Rows from block 5 of the encoder, named by matrix and row number. Each number is 128 + 24 x the weight over its row's rms, rounded and kept within 0 to 255. All counts start at 0. Numbers have three digits each. After the name is the row's rms in percent of the matrix's.
# fc2: shared expert down (encoder.blocks.5.mlp.shared.fc2.weight, 192x384), inputs 77-153
fc2.43 093:123132156138104130113135121144189134160124153155114136149134103140131113127128106128159077142169103124145115119073090152132134144135105140142139151137175146093115135129130132118127131123107168103169114108098124122123129138160111116
fc2.44 100:151109092142132166119134109151122145102089155108112152109150133120134074156132139158089130116117133103109108108133122141140125146138111130110137110115169108108151126120117114094082177147105107116093097149115093152153154121082160144
fc2.45 098:189180112136144132139122188134129146140125133139159120086126099173135117092095106176120136116101193087140136123111134123134101090119170185127112132110148106125117108108096109110170133098126082137175130149089125140128131067095098154
fc2.46 094:124159165123094143107136088130122161132102086190110163102143100146131132102132135151134128118118145150100113155098126140131131100173106135141163139138102138128141133104153085138116114154122134142103103113120097131098131091118118106
fc2.47 103:130115141100146128089111109144130126134155127149171138160141093141077118109118135164134114138094140155142129126105115100160105132163181113162081138117114100114086132096153153155117122164120122142089102123089126074099127139128134124
fc2.48 092:136109130103138158128156163163141095077149179141126170134157128096113098140121144089126077114157147150138113108150128082178132160155113158134089124142197134112125132148086105152129104142120110146087125129127108129126103146185152090
fc2.49 100:183109134113138120126145122159145096161121093115128123141107150106130114115144137113073127129114134134055114096103120131156142118157137135113123138131154105099151152133132144158149101129140122139101110127137128195104152132161150121
fc2.50 101:122109143122184108100090126101135122144143167133133141095110108150114134116112138134131091143128128119173141149130133086134082125106179143128143125165115147108097149150109130127124148102168118090123123050128127113092145119112145143
fc2.51 093:161140133126134148080154124135150129207121138145114125104106154149106159136146075164104138114120136153127134158141104105142100129112148113113143075154095150136107129159104147132096104135144140157136145120129142092134103096142109125
fc2.52 103:115132140134104155116122127131108113137100097110186143124130148103131133143135136109126112122156127126111132122117127143177092127136103164143124092114142153131106107103155157098106126118145117122108143140127145115126114116146085132
fc2.53 095:141115178132137125088158133157140111113075113146124107102107139106133125130123155110156116124173113105134147123168111110171103148140117113152130132167154093132119087136143122138124085134129162145086152095146164105112119132137099111
fc2.54 100:148143152121083127193118112157125101165117158121138135096113176164123138150144173173042132092109109119130155101160166120101169130143163152143133130114104137093134114133116109151092149111122098117170138104135149166153124131105122129
fc2.55 097:114084157146130140154139098109142139109111139097074154129153087153136154140105119181117146117201149142138126139130126131134121103148102164133138123121117165133174155149151116100091072103132163105128152134149113137121105151158128150
fc2.56 101:139133093088165105138119140117107122139156154137157141103116127137135111137124141153143116161122113143134112115147136129124147157115173150135135136109153092149087124114106144099116138137140095181146090111140152157103128085136120149
fc2.57 097:159126140155152099105120132166101145111127122108099092164111123139101131151109129134129105148150092148150118089085142143129111086125145129140121115128140129109133142149105097139108076168102103146143149143101147113107143110158160159
fc2.58 103:103122104123139124120083179100163127132128137091047133108105184125146131134141127126116137130121116106146128122130097158146117119102139100159149145103135094151161136100135152153149107155167116148147098155132122127158122091106089123
fc2.59 106:149097120146105143113125076127126112171139103062158144161147153131139130164120108122105178118134137117117130098143096167108155079123103085139147101137115110153106160135116165109091102093102180136097152174125130104086134120172119135
fc2.60 102:114157084103136142128161170113106109119099114128159110116128149118155145137133129136153110090074146136105121092079118146144112087179131089150142159086127143153113138110126147154119105141135122109133133145123131131134117115142108142
fc2.61 109:133139122157121141109137148169119105097142108140077122141166044128109151142095155161137128144134161116135120138139123158155107143115158128085115147071189170142143136139141144101101168128133190095167108153129114156102094147166152166
fc2.62 105:113146109140128114168109135140149122146149096143109081160118161175176133147119144147131096137119137115126124109163135121154161123176088132116102103107163103107142136170109120091174118089136128129109120154143136128132178118099151123
fc2.63 108:127141139143133154133107160133114137125131155127161167103142105124129133086099121131122107154145114143130126103131115122103077141077122112111104126149096112124124097160134137158118113131170152121117122138128136085140144160155120166
fc2.64 099:152105069114128153119145112107150113134130150124097132116083192155127140129126151140129113090085097101141140147156130117054102092081164087144114102148103139119138100154096136088139120149128106140146144134134151144161127105113134104
fc2.65 108:124093125129149138146163132150136150151158172106112163110117118160120101108136126131134123137134117106116112138094140124127135056144114131115106134129138116143069103169175117085150155123122142133153146099099118139118115153139131135
fc2.66 102:142124114141130148171125088129107126127156113144156140136161141108130107086124115175188097166115090120175099109144112129154132138147148133113148167125119132146134140127111152132138098140153170139084131110130125076126161156100132103
fc2.67 100:109129110103141135163130116183107121146087154134139123144142150112123165164123123092148144100156125123149129101142154109118136171117123145129113122099151128115105128145121145136140104119123101107095196098133113107125119133144069135
fc2.68 094:139171132139166139113088118085137154093124110121111107141115060173150107153141139127098108080143127144113108140114153134084109117166084163146144135102151147155100130101122142100148124109102110092142093097148110112126161084162145133
fc2.69 094:117140123139119090114099166139121109090119157161155096120155107098152164132131097119142157137107127149142128116109124124167138099129125151116126106120118088069115109107136147125075156158125173141161125119123134144179139115142155156
fc2.70 095:067099131109135105142100136151137139127125141159102094150128151123123105103126139165094088117128141116162132132137133114133140163153141137127142141166148124137110143132149091152151114138116186157190136158149096064124130108149141153
fc2.71 105:114063137153093138124113153086115121126112136137087092115190074139116169078136126110154103120168117136105124091106090110131086134141141141147135162127157141092133111157157111141169118126175099077120128115085114130117127187132121120
fc2.72 099:141154162136138117171129152121136143108137107111155141126133113116144117115110139129148107151126121139124124145120133102166112134076074155116136160104143168137099133130151128146143157114104116145099156137141118126087140139140101122
fc2.73 104:099148134119122110110125127123133123115109107130112119113110183128130119109109152154137123132128047115097153145129112128113137159132161116149125173165123121142142118147137110087113149133177090151124116130150135152131122156131117102
fc2.74 106:102149087182131143107123112093126142166103149098105111122104201134136090138123149137086123115140160134086103095114160159126108153064104143133110149133122103126138118168127129132138135130127115131150182151114128137160126110113116130
fc2.75 096:122144115135087125101110092169158153103158097117084134139154128118127139152132127116122115092157106158081131143115140104166126134122119157159111128145137115101096128139149109122103153117116132085105158121147126099091126130158134096
fc2.76 101:154132109117086104121118147165125132158129115102114124139146144146139108144139125137146105115140137128093134133140097149079137141112089114116120134157083139158153142131115120099160109111137105101142100144106106087129131161117133151
fc2.77 100:117131101084126120116120133108113129121118130119152101152133147161139137111104121101113137118187120138119129112156146148163107178111103125130139130152134151123109158116114111137096110134103123101171112134127116116138144149140141137
fc2.78 101:118148158132148153187141077145154146110133103135153099159103181123109087124137128101091102137130140136138106150145121106126161125140148127131130131160133179146113132132156102151101178148115092144116143107145108134122112130134140112
fc2.79 111:158200119158163125070120116102135153143127147073171151170131139113149129167108127114118151146119094121116169149144155155099106161102123129127117130110132135156115092066149140141165108125170144172168142155105154141138111089121129139